config.yaml
arch: "vit"
image_size: 24
num_classes: [15, 8]
norm: "layernorm"
qk_norm: true
pooling: "class_token"
label_smoothing: 0.1
lr: 0.0013
beta1: 0.8
eps: 1e-06
epochs: 4.0
weight_decay: 0.2
Rows from block 3 of a small image classifier, named by matrix and row number. Rows with one number belong to one neuron. Each number is 500 + 40 x the weight over its row's rms, rounded and kept within 0 to 999. All counts start at 0. Numbers have three digits each.
Before each neuron's rows are labels from the 100 images, of 14976, where the neuron reaches its highest value: "top examples" is what is common among them. Only what is clearly more common there than usual is listed. The data: made-up waving flags. In brackets: how many of the 100.
# fc1: MLP up (model.blocks.3.mlp.fc1.weight, 256x128), inputs 0-63
# fc2: MLP down (model.blocks.3.mlp.fc2.weight, 128x256, transposed), outputs 0-63

top examples: three horizontal bands (59)
fc1.254:510490462509384504502560550480500445485486577543464504474508460593519492512512564495411538539507522492497558432522507480463497555570455534512497524468516522453481486500480499523492566494460445
fc2.254:469526471448466531493489443522412435505434469454519499520483468467550534404538428507497492508536532486452537503491515580498494474522501556493527489471503418527464484535558483520584497473492518

top examples: upright cross (35); offset cross (25)
fc1.32:488534442510451478534480470480510551571506507493470571514434436483539489491590554435550552441479475491483460422504509485539467566494499489476508495533401543469501471441520456594499526524518434
fc2.32:531528479451537460445527456516489478420425512525515463522521503374534429495514553528506502563556457517539526484558474482506481522542629533460567537477441467484509500538458523467526481508456494

top examples: three horizontal bands (47); diagonal band (36)
fc1.40:536553441548507506444457504528501531494511437516462559531492512514539531485547540448462495522483486518551486451526456461492572495537521407534515505557527475555445555532545504524530498495559444
fc2.40:431450466482499578451511484586483487458549526453533483543469485426499485515564512476555516536454477443474538457521515577523491528551488528500510475463481503440450531481432560527529456447508539

top examples: green (49); corner square (40)
fc1.185:536470491468520564486451506559536543526442516460451517453502494530479559457530504467587505530513474499457475478441570498473461503487482490517438452509506539493469454478491428483540421518508531
fc2.185:472524454436467473521524533501510513534574593448479490489451503556496427552498473500429538518499507563444482547487560476476529447491501437505460481542488473552466518435596497535471469484545480

top examples: border (30)
fc1.162:450500436542440504536543462495548502555472545529564516553478483484514485478552522525579538437508421499493446391509429514505584473445532535485509471543520504491514466506402538511483479557524455
fc2.162:536511473524491509405589527544466462468517494484457451496504515474551527458505454469476492523428496478509560553496479479501561498594456485445508541544503532484500523554444476460503511504492495

top examples: teal (53)
fc1.16:470504479480465529526540545478466499504415600498523534486465496514472421493576497464538548559487484540510473429561524522527474521507471517466481397440482606409530442509414508442503494533520517
fc2.16:486465511594475514437471517486452464407466539485457446473580429437492539460507490493591463495466468471534561496477454522556433534455470503522498514488467540538516473495447533489446531502469482

top examples: blue (47); offset cross (36); upright cross (31)
fc1.244:501495460532406521535509481452424504505519523534510513505452492544520502510531510491402527477526591436506544480526493525525483497560458452452467502459548470437462509509514510575557562525453468
fc2.244:465511490496504548542538453508425473530522486405499543467451439549505487399506437455540488546474583477535532524526516602477477474502391506503446491467541498538446497502546474542526522414522532

top examples: teal (47); circle (30)
fc1.199:467487456552464620480504499545562537555466533506482464503468549526529533510558515513488506440465385516471514423510512502491554494511520484610386542541532463468497456488484505542580425465481510
fc2.199:461476471470514467485575501499513491525531530531544528501474510533537472431503486563500548641443452447515553546557470504501554482515525524460489462448514487481443495464507518506491464507539508

top examples: three horizontal bands (87)
fc1.194:525530480514453481476534487491477502427499496580439533472493468573497530461548551454442539511529535504525525492477463489457500571612484477480487515488493477535494487559493445496582543461464450
fc2.194:422546483508495493489518484558453496519517502459497517529538458524459496490544448469548515517474510487471432566486512557496503421547410537527495492486520498513469541526445472405522481446534509

top examples: diagonal band (81); pink (46)
fc1.103:496473401498494583434462491548523533510507469477509485521514446547532552398551531444514421511503492531541527496531496530519530460528526507529461477479534458484411517542470527530504545454504476
fc2.103:507463490557443486453436513503504556527530482503465456527540466388543514522553551510509467411499433496544519472520520511548505534517509494528510524540454530492500515497517568521465453538532421

top examples: plain field (45); two vertical bands (33)
fc1.176:444445478515551543461482497543582542488495499455519513521541429540483493505515534538484496500445455494531460504511473504518509521541483548573522424455568559489556486482458518535478465490478484
fc2.176:542550463441533473455521479588428468462575409523496503546484507518473464504497495493534483525501472469479538574537479543523566457553504498541578506514471410463479513537519459461548576454480571

top examples: ring (37)
fc1.251:477458414435440539422495466495568473463511550521471479520503427516546551454540580480471488570501433517526525469526520561547499505482470592463481503506493481513507455544438543503442522452558486
fc2.251:537515466500507537449563568456464565513454494531490512502454559413532537533515504523532458415534532456492497439532513494487516472505437492471486546501530464478519534483495497508498449483525531

top examples: green (46); ring (45); gear (27)
fc1.218:530527493530446466558495477551476552490532473474461541442479421566466532513492476483474567469517495522509467508484587554491476501553440512447479487431500548545511511480507438549553488418465494
fc2.218:484538511539490479599550512422466468472436485577502592493531511528526540486467530490549487539537500445491513550472472504527525479460463536478515532531535523579542488526438473452554585469464553

top examples: saltire (58)
fc1.51:504509531502451495511448501459498504472461459591520506487504482420545462508541594524603487419564486492535501419517559468495469499524521538529490454469441552520584491463518480475537554562481490
fc2.51:567490532475477467543460523478533445495528498473509446491470445466451508484553587528549435501504446472529507574495546534559452548451414573536490455521471516444594486444538461506471510538504563

top examples: green (49); triangle at the hoist (40); three horizontal bands (28)
fc1.161:501521556509436490509488428520487482436473520553366542528501503402456531532526570476564546486552480499507477486561619494438530496580486477528481508403445531534533524503479484464528483463453489
fc2.161:526494546530554505508491517507522534483474418524489522492466530496483499507502541567520435419464486409583499524531525479547530437485484484585523481502519480506558526513459494516479553496478573

top examples: emblem: no emblem (84); three horizontal bands (66)
fc1.116:506522478502517522494463467570382545475460462539385541526500511498464490526520553435553487541555489492492505524517539477451535542620466437528524465531533505498427501564490434481574469490457495
fc2.116:499422474504473500493424472518534468467591523475538481479473460520548493547434494539460465465478417506457496470483508495460536434444494505551501467562500541531543496471529513554413546507525464

top examples: three horizontal bands (86)
fc1.235:539516508494420489458575546473477467448445556522446479469529512525521465528550510487468485568535528568521519489501465451468478528592486468461496572546523524502507467568484458483558529460489501
fc2.235:495602481500489572443555500526427481512501519464535486577501529533518503468549504497568510513495553437487435578539493507467519436575418524490534469506487504451500510542444458431574426468515520

top examples: corner square (38)
fc1.225:457457477515517564499449501559531585520444584467518495463469534473535569411485538433619481510450456488481484514498515458513523512492515545522431472480536542443541432529470513533567418529511531
fc2.225:490560533458529517485496489527563478556401544456426509468491538532440409543514506469541508528535487535462462470419466505558443511510544465477479578540502465535516447473534433530501465543523517

top examples: many stripes (61)
fc1.65:542474459542437493490539532486522500512480572516515446539484590472525484529573513592467454482473482515583476450525458469501518514477559492549503533502494462465512491493429562517516495520537536
fc2.65:527569480493454510530594479473514522476495507521466465462520477557481573476494493501456458445529483491525556555509582502456506507507444550479400519496517474570515509581522462500509537450476492

top examples: orange (63); plain field (37)
fc1.246:503431438588497533520516504515541466526471495501495508485525462571476428492593513489523467489378456509517452436504447567553497510527454521507502522456527562536479474540452514479482605568520438
fc2.246:470518535465541535448527451535498519432468496463398484503562477479521462588535471513472542566477459539471496502463495445538491543561520436539474523529477549498517539490474421470499410538469464

top examples: corner square (33)
fc1.226:508546477485489558463540449556509474496443586528450489527493502517530472474512503475573530574482461463577538406471531480458515501521480513500507535529515536477520483601373517521482488473494517
fc2.226:499528492492529508451576576468510488502485514580566529491545461516443536522429441454558497450415566541488457541533463478505474558520457478505431546435506548397513469400506568492526460483519593

top examples: diagonal band (95)
fc1.164:487493420536493514459456502514511564513551499497520526501557524467487507538583518466466533527464515506511548420559494555492600440603478442544456502582485491437421562489526461460519492523495403
fc2.164:503492474477538557437506546519495518541495414505486512463375577520528493475555544503493451509443533490568519440511464505479492536533515478453537520512525487468516516427503520571521430487520508

top examples: circle (53); red (46); green (45); triangle at the hoist (39)
fc1.212:498467434463431593413490446521464537468492564462418509473476507462486496455540552443515529509482473514534474451540569494455497475542466505513499491475462545507506395536428518554535512465519467
fc2.212:530493536542538581416474508531494529512399469549470536501493561444493420487490505513577461488542523399544505464494433495558474505444555485456471520516520455456482504476481478548491542530545484

top examples: blue (70); three vertical bands (64)
fc1.50:532495469492446515504404543484459502502522530535520505551484531473437506444516518478568457474488542524477483498586569499521464548457503488543437412510489496483459494569537574506548571523486478
fc2.50:549525531457456531473447467435409433547496524468583506518419563465567451466483461511491466442545531460509579478551528536506517502449444517498521441548488419427453544518511525505493579530482490

top examples: many stripes (41); ring (32)
fc1.159:457457400436460552535504516537556568501472567515476493523506466514514495493596593488507492491474485554470485427481485471471523515515549512548405464513519557481518397570483477473580543528490447
fc2.159:481440514506498490441490463540592508505473496482480497504491502449458506544556548523478534532510384553563543499546494556520464559528572411532498506512460504458535510504536506481556449528470444

top examples: circle (59); yellow (52)
fc1.189:496456476558486531501495513495575537561412528501509501486453510477501516438522501507535471480500415510499476453505510513519541480502568518592395507476475515516559477471510491532479451499513447
fc2.189:495487473552528565503542472558536431548436546466485517511497474566508478458506453488533470570495494458470548522430452560499528477517515501476505558449473440543427507489470471527497544461429521

top examples: diagonal split (64)
fc1.42:531454511484532587503495528507472478438458522491468503536531499557467520462506531437482480600551483565478514504487464521473498520557493502530490473411503509448438476564410484476477559412446526
fc2.42:517489464469462559544444543486537473591400465444510504498448439505507459491527539533539450435522516447536493414496562496524488473416559507503482429535540467494489484484535539566411530478474504

top examples: blue (47); crescent (31); rhombus (25)
fc1.173:520492413487488548466459487548487568528529506506492462564413448468551514514516584464545433484477505476424543447503551492468560535509529446490472459490542510514542514527553447553531553513432521
fc2.173:480507456478474438534542496413498501548581456508501499500488461484499492493471461509479568495505439567554492468595537503477502502507452578448580539469489495496442562510502561475449452489538443

top examples: emblem: no emblem (74); many stripes (43)
fc1.86:495539513481487530536490404553498515536520506573475478520467561472604496543503545505484496466524416394492537444429519497408607477551489481506500441547511514533514539550460457552491504519478475
fc2.86:483495521537478395471578552469551494492552488618521490517559511539474584545462430519478503516476532514487460562480526497469546531516519472538508532480504562557548541498538499455474491466473531

top examples: gear (46); ring (31)
fc1.231:409489439497451523492544513481511453499483576456466433473465530579485525506524525511472582508452445549387493438491507562452553533530504498460474503524564547484541473510490498518536492474509446
fc2.231:508516522524519471494494465515523518462509466478561517531489522386559448510468496494448544547536430518514481491558476481532468542499567464455565436493461492488518496496494505452488482570505455

top examples: teal (48)
fc1.6:455507460580474528494538449519590516529423496555538499542514544498537466487573547539578513499448457506509529462508441505506567482506513508514507503505554532583485472508410499504508522547524448
fc2.6:564549479507550536435529527579449482442512499518436482498539531500511538481552557449478523541472444477439513575502476464460551481615492484489518560475462468512532525516531460493491473470479499

top examples: rhombus (43)
fc1.78:515479471471443540490461446536504537556533552523434494519432548487494454548548581478583507532521467498507501454487602508446540542538526474503458477533488515545593483500495452541535506531452508
fc2.78:517469504508483461471521515487497523570594501497510504463484473526435498496492458475497518478467476532618524452546516504544523471499516517460465478428514477481377572503488548489396538455568419

top examples: red (52)
fc1.134:422460487589521555545437505494546477532508435541525490499529412477462533464514548459597498446460441475458439421528456546522549470485513473532502445421497521538481471501469494430464521545543441
fc2.134:497591471524472547477537459550449521497467503500528473505468576515551462489567452492474467493451551453474499529506533385476518477598489489488533453495468443459431451527477459452614462470497502

top examples: emblem: no emblem (84); plain field (48); two vertical bands (25)
fc1.45:429465447567480542452545468503538449537486513471493542541527423560469534498530506418569524505412457516537413470507418502545509504497496534471522475517543537546455469504460517470470546522506446
fc2.45:493516561508549513389522505495412500424471479519537504548510518406543538495456415538494536554476551511438507508518516465515475502501478511501519513472514525458487504583501569442560488485496573

top examples: ring (38)
fc1.112:498471490520474530486502475476462511475522480504457539471590481487483551492542565481407530422561512499502455451497452486499530480529474556465430504471507515520441470564518532481491535473518414
fc2.112:470489517502506512468538464559520501456477467477466531540503529460542510516492555556574497473517443450503530466494530557455523474492539478545472432481555505443534530490448444489587518500476535

top examples: corner square (41)
fc1.100:555440438553426515510518496496527557557486485515486448531537479563489483523504563525469501451508590500485450473490480561527513517553553443491459424492555490564478464548516507470507633537460428
fc2.100:443486512470460513530523479484533490616543576479520530471539550559522461514479491478480557545520498510392500454461465518467570517472490527502484533456485491553487543503446543495437424421512507

top examples: two horizontal bands (33); star (25)
fc1.182:516537477503447597463544464515520499515446518476440511565437484541487485539483499528543477552470492451525541486469526524445512515510507442537493484552530497518506484517451452536527530466407510
fc2.182:468475510453515466510571510403527506524518544516558517470460464562443544540460452508470509496440531580455496521542482480508495497496474496486474506445498517485485463483525545459491446456468588

top examples: upright cross (25)
fc1.149:484467493515519538496510525509485591493448560474462523492520506464596603465513504478486465472482449427486462475456483416464530465505472527515428494513458489488547459527421459496578443540542455
fc2.149:494561540530511475527501461538613496588451478506463526457444492525526452529520504445470553589526478535457459510504541531485509582515514515418508530416520522530535549432545417454522492533473493

top examples: plain field (52); two vertical bands (27)
fc1.152:424460457551473541510557507477535442504478547470513494517510484508484435449562489504547542506444490483560464418486425529524507438472448530462513509513516587506489437554370552449483477571561477
fc2.152:527465470565497525418536554510487479438474499533459434497534490476471553545540462507478500472416525496469503509561490480559503537560487503494424484532493570436604462547506524436490472474490516

top examples: three horizontal bands (99); emblem: no emblem (80)
fc1.151:528498493482476538495572475490478481443490481542413505505464480523542503419544566487473519522520522545476558496499525519427497571589474497455442523488500467538519534584505456479535524416473486
fc2.151:481523472475514495455508452566455446517515497474514466516498504497502494470543454499542470548475489413452447553511533543532494421566396533550552474484497516459488537520456455397523467512565528

top examples: triangle at the hoist (52)
fc1.124:561539470571477507501446491509397488463535599538462560550505527424471493441549533466533516509539503467508487469557592456517541489535485475529506468438427555523479524563486497488499523506541499
fc2.124:564478446583437535508489527488527480485456502427497499530508498478540483494465520583463377414528507475576516459445467569531505525479478493555487473497485489465508541469478460519513591494496465

top examples: diagonal split (30)
fc1.180:496441488546555584488454494569439507453501555447486554510501557462487556379509533463570480529510457509460480501501529439472527487454537536542511462441516498458545512520452499529526488497517512
fc2.180:504520513517481492560487520486507421568380494479458505461507498572499385515492465461545497482509504493506452436469454545511432472497507474474454564552486466530517481485551444530417499547504504

top examples: blue (57); plain field (35); corner square (27)
fc1.232:511478464491395516563489450447526489521502556478515513502457454538520536467546546457466543541483449464420601370464539555443531513533500451497474558566481524459534530529496477530547563498505471
fc2.232:530471552414539480527513482522494423528512385503532473502461523445493505504480452459455514502516515478506515512534464527561465510535510531421510447400516477476423514478522484471502538532534519

top examples: two horizontal bands (29)
fc1.187:489530525448517583510465474554489563484480474541453529531496490451469538505525525401622524624534463532515535507521609472433477561516503525518511449470492497518519471519445469481494513468469502
fc2.187:480424452505577493472479561534588510500529499482520488572531477554503450557410492532477447483519539535450438432479518497490541456513527414526499449529492545461504552448533546510418528476495504

top examples: triangle at the hoist (49); diagonal split (43)
fc1.72:527567492526490507539492497529454489497535547492470576527460549494429405502515546493513527474496528463466440463604583457447559492553463434501526448459532559455499514532523457515580479540437535
fc2.72:554470471513526545443472444596474503476530510507428547482519456533468495485483551527550430428531381469576537471451485547466521471520467477519511619521483461509518526518524472501501560456527496

top examples: green (49); triangle at the hoist (30)
fc1.209:454473527479555534500572528592488528498453520489468506513560492568467541517487540420517518523507460549422454522501516465458484540542440479468467476465531514442495498545474484499541422509501449
fc2.209:439475505434532496572458498443542492570458472444572498461454484464541469489480469547477516436483545552487490416453494471544488449432497493482524454498515533471495459431539496532472542540540530

top examples: ring (25)
fc1.59:519430444485501537494415477527466465504532452552467553495487495444467481523482536442495470483436429470492500465543508509540543466519499423534475385533459456499474505499548518517503525497568500
fc2.59:493526515483451493500497481457466480489531542503539527526518578477516504467457462532493490559563512532497506542485515408395551602465567493540516500477416519486518508521408534529485470464440493

top examples: orange (51); red (47); corner square (37)
fc1.179:493518503550407520533475494478526487557440527474460560460516421510522518472525475450501488465507519534556452479514553529499500530564477503504492522454486508502406490482486442437519543481440392
fc2.179:482445512539511521520515511447541507461410472509548562494491550488535500512525507548545531494490518486451513471489398501534556393495567546456469481576553495569406456543449501458463527548538475

top examples: red (56); three horizontal bands (33); diagonal split (29)
fc1.18:477473496477443563474503483568465469436455588536467468542531491529450492487510542473507449585546489512488504502525530507441498550550502507550527398419430527459511405489429474501504525460408505
fc2.18:485484501502494516531487577486526476552468404526470499500478507445533452436573585511486468448546473497561487447492559543506483496425561516466527452469481466492522483502529522531463471458510488

top examples: three horizontal bands (77)
fc1.105:553524495522459498497551506472465560427481468583444501501520488496528518453488518495497492537538483495487560506455556469388508509560423524459512526489501436571521512572505464545593513458496493
fc2.105:472550528490547481491521495531388479474572529458538510520521541512475490438466454486506526516486571457506444560549442525463537452562431560505519450447489531462441565527466507393539480497544519

top examples: grey (49); diagonal band (32)
fc1.97:462539519481506456457554521539464497469426508596472524475535544501458500563515523470524532478502513507506489486494462511461512586545573548532422569463463543457495475564503454458508492550500485
fc2.97:460467531447539464519457487481479467568511491510578470542417538461499523457477545515532467526548557479503472523488543488425500487499540501498575522444494451475519469450508543479508441484501615

top examples: offset cross (55); green (48)
fc1.206:548538568505546417475474555443507481491516488497553454495472574406479456497441444528488498493501515477485504553540498473565503464452511455466529515580447466476512514491539547466442474549524529
fc2.206:511466499483479512486485485521515536508567512525475474504500520461513507514527513480502495514516540496538477462477497558479532455515506462553476482466487537497527518528454526509508529585473490

top examples: saltire (58)
fc1.24:434502494516466486512532466460455464409438554552488547525538544434483453487545523479526549525544454495507465484587516438485574467511524492556495513446418568485537426552461527466466489504536520
fc2.24:526463434584467535551473538492525529498491509441497502557495445497492551423435551519467442503530484458587518559467525558470451544445505552527526548496572445520477541494468490547511584443455494

top examples: crescent (50)
fc1.241:467482448524427521474469481553517524512488537472476494506497479586525528451605576471547469516452475483410426447491515501493560495530524491540490477515544478523503460487466467517516546497544442
fc2.241:517481541493492486432483496529573534486461500481437493519507463402530480570558512460508513559538373504606516491549537575506451568503490505464527500505426521463486514464456532508500475558518458

top examples: green (50); gear (33); ring (28)
fc1.75:455429469488499542429489479536491506445516572543461516546543461510520504499557569428541558598489495480505527462520487500506495499492465554491479487453476547498491404599430552526479540488567496
fc2.75:472532481587471539484493568455469554456385492495450533486549485456534548497533567505552492445557504455497441442452490483491457505531513474514428605513522518469551469504479448508564456513507456

top examples: crescent (27); gear (25)
fc1.221:488464464529459511518393481481530517553512426515488579531453403473499528464516505468555477473485490464529550439492568516565457556484440453521533460516468489509462524460527516514492600553555459
fc2.221:457594536448471471557574479454474465506502521591592498467475551510592499551544474556509536516543541493461542506447466465402575503497581556454490527481501495542510525543405491481485472502459474

top examples: three vertical bands (37)
fc1.28:462454493480502561478476533555511521472483543526450508511484488586451530448508517417490502476502534495525495528559494466452500504519567454557470525485529509531404432586531523477502532498520486
fc2.28:538470507505449457549483525516535488495433564498478468449526484529499443518533557521516526509514481475443514438486512536517490506470487527464381491463490621471543466383470498545485521544518478

top examples: red (47); circle (41); corner square (30)
fc1.43:448408484526508549513515589564468497481462593447478460516432480552432509439552490463540465516478532533502522480511513506491512458522566474552495518456509518507509426468525534473506442437515447
fc2.43:467476450494495483483569497468523456540471567560520494498490505514476479486549553492549560524455448508470543483529506534502471532556548515435450474424444557509547480479494541491478445508484523

top examples: two horizontal bands (41)
fc1.154:504508454531438536511494381532541473540512576488436450476511465538547508494534572493499524495467455504458453395471534553474513549545431480508475566563518500490552517494471459515497546496477433
fc2.154:515519510469556457486507485522564503538530431543486474484471553448546461542532486474489452493499491483502494519528528468517526517489535484465509505432537524463477544432498464488456463591551469

top examples: blue (47); three vertical bands (40); ring (27)
fc1.167:492499470520423516488553469471538515591470533504465488462462530543478442483542490520509488428479494512570468430482447540530499478487567554554398540549503488569499482458511484501486556571484477
fc2.167:484420475511445560538495521492562497501503522525531467492529504552515560515480478547514457470540434502473550413397480543496513431443476514519460508539488393605491443532511493550468524449505466

top examples: emblem: no emblem (76); yellow (59); three horizontal bands (29); two horizontal bands (27)
fc1.211:510493501502480584494473447492513563511490437482444551537462461469464555505508528438533480492517533532470518510500507465505512577548478433508528415504524461530430493548489471463549539485478493
fc2.211:480469464476487449520438491452537509485545533465557475512522474518539478512464454512482493471526459605416499455517493491470519512433537547526468513553453547536513498472522552554422475519533430

top examples: plain field (29); corner square (26)
fc1.140:437523532456585502471522442564460542487511524503501537521608525474523533524494471468411529439500460483517465460492469430421513503540523560528457543451477550486447533545502497498514443510564463
fc2.140:513573515533539414489511489512463477479532475508538515505578593508471462463472485504454565537494533546517480521543471428504517480473530493491585520454499547502437463475534527415464507531545488

top examples: border (29)
fc1.213:494390429498510580486516467539519511467443532488489488514516467508519517432542554463514435566486442550561542477505479541533538445506507585473450496510512457509529458538450590506441570456535449
fc2.213:467514477553511534503462589479465514485382447495488461590526495420541506508507531554534450465529477449517470433487498563514481520515503484483460539584551542416567512492472499575517473494514571

top examples: saltire (48)
fc1.79:464461398480504542473457520513590541461512591509495534530476485495581505522510481497478521456406538448533499431477508512500495488562446440512475521562539561491561482518497449574541508557556488
fc2.79:501466521426553514525498479548550490511543450494497553548466450478478495484485553466559514503539405508559494501421499502473446505502516538479533499448529488508500537477528459554457553448435556

top examples: crescent (38); gear (29)
fc1.191:451465408518446539564484456522487478539505546465505438567496509611511480484527551531507485481467534524454452476507521518444584523525512513508479432511563519516452502461478518523553486478422483
fc2.191:528533505465505446513528492470523505511557439497557509485419574468501440494536488513429546569480550486485512456510515495512480457575494469418504441512471483384517536473584466461576475524533515

top examples: emblem: no emblem (85); plain field (50)
fc1.130:494474400500431532491530483559456526540482519490494579500497560609483453441550538462565517488499533523520517432517466447521534550546514456469568467472570478437440470561516502481505572532504482
fc2.130:506470516529561503435464445572527500442463503484460486499484472357556462487524503469519500522539410534556521475570489520457466548523543486487512522510485528471528520522485476505559496581497445

top examples: circle (52)
fc1.38:437467430537496504484517468513525512561446548472512534477481515520457448505547518509562487517404434523520460442545512520525535463513548539504440540512470552544554458483512489532469445487513503
fc2.38:514477506486494539475529482546523497449472524545439539516522506550512542529528545461543479502539500447499534496432493505495519496515603454527476559459463422604521442522519495573458500474430485

top examples: crescent (26); border (25)
fc1.237:467540430497449515505503502467508410407445517565519515522525443498544492504534543502543489554518488492521515462514501533501501538527481514527433444436457551478576481488445451441515543526479515
fc2.237:521476434522452470545424542428466517592563517471516467521465474463475559520456521565555478469515527482535487514440625536519497544440465493466531451505542448480481540486537497548416509462481548

top examples: three vertical bands (79); orange (50)
fc1.125:455492458510488532449434506502515571576414584541540534498476494485492529543561576483590471443470481478463402456496489499512521541507527500526446369507470539488479446535482516477487467577451515
fc2.125:461522500532525528410445536525548467467454460589404463541520468441513498459553530468542523522542479532531533455500545513469491562538502497525506599495461514492491480537501494513517459499510471

top examples: teal (53); three vertical bands (49); two vertical bands (29)
fc1.62:463434457501471560486486485550506520516500498458485500506575515508503430498594528536559513466451525497510442435485434538554484518483521533532454443480532602534523412522461482430485488546484413
fc2.62:541517478452588511415566481595447493468533490454491451538481574434499522569533473495499544514436495430398503501562494536519530423561480520525484473490551511455475520547510500447531465528477536

top examples: white (60); three horizontal bands (59)
fc1.201:531523477559438557489588477514530569440446555538450465513433562496566556473565575493482504533514476534503548434513540480430566520528584464534459540525557429520472535506463468566565451449449471
fc2.201:439522517468552508437484467571501547444505502503557477544475471468506472532484479477537520533423508412468462536505565557539468505579470484524478420471546562458488515498514581509518494456544511

top examples: three vertical bands (63); red (53)
fc1.175:495451449496462579448403523546468508513501491503505495544485503498519483476562577468516436484481516569549436471493545465509544484499533511560505421478514493444444493558510526511488515489472475
fc2.175:485494518491488464445482512491558496590535435542467490487512460523489533568548506501483495493501500545567519492550535502512499498564498487520519502532511550463584569490523561481447420507514444

top examples: offset cross (25)
fc1.165:495456468569466452525439529511569533544476525508516454492501491458475467514557457523514532461433461492533472409569492471530526442474483503528503511528465564485533467515461502496485479576577450
fc2.165:558500491486437539513545515496533533499490496523441509450504463494522536551550483549500457494441600489469515439516500513554514535543450473490440483496453573509563477460488442488488437529478501

top examples: blue (46); ring (29)
fc1.19:539550418453489522463419450548517477521546490545401520495473541529501456509518566476492445438461484507521464451448498524481592529551465439500473439546461510458546510549571450560502473533462505
fc2.19:470425470504424486448541499462523476479545479553478397516557421465526545501545550565465433538533459543560535499534561554523483505449498505531445556474496449545560488534428558451455536486532551

top examples: crescent (61)
fc1.136:459459422475438528482512523538550518480499545520490494520503459514611535494614572450498485585477447517443507433495536538490562552520509542528445476553494543517507467493484504518510500516498425
fc2.136:483470490523478503447472502526547509445454481437478515495470476345520472558530516518557548544518419502566497455550527539511445533540530542484490544483420499470510499482521482490516495543511484

top examples: triangle at the hoist (38)
fc1.7:541557511496476531537447442530372529478476476507446543527560572464417511508528547496557504529557435504470473502530588448467552547573490469514477410503485511490464518554470418515549481465436493
fc2.7:551399476528530496507433499542553506504555483431496486514450439543473416531475510484475486448514445492538468448495454532512505457491506437499530526565519545480538564459566519579456530499504451

top examples: many stripes (66); green (45)
fc1.35:510497447551470592448525483538494493481506520513460519565482538540554491512543502513541441524479494429564546417467549506442506499552466440504519485555511487499514501573462436517582507472447480
fc2.35:457527490499521450527619475486501499544552460538530550497493511528400521541464437493522515499438559552509487523508476504461477483545443509461501495446508484546513508499518528445467449480486575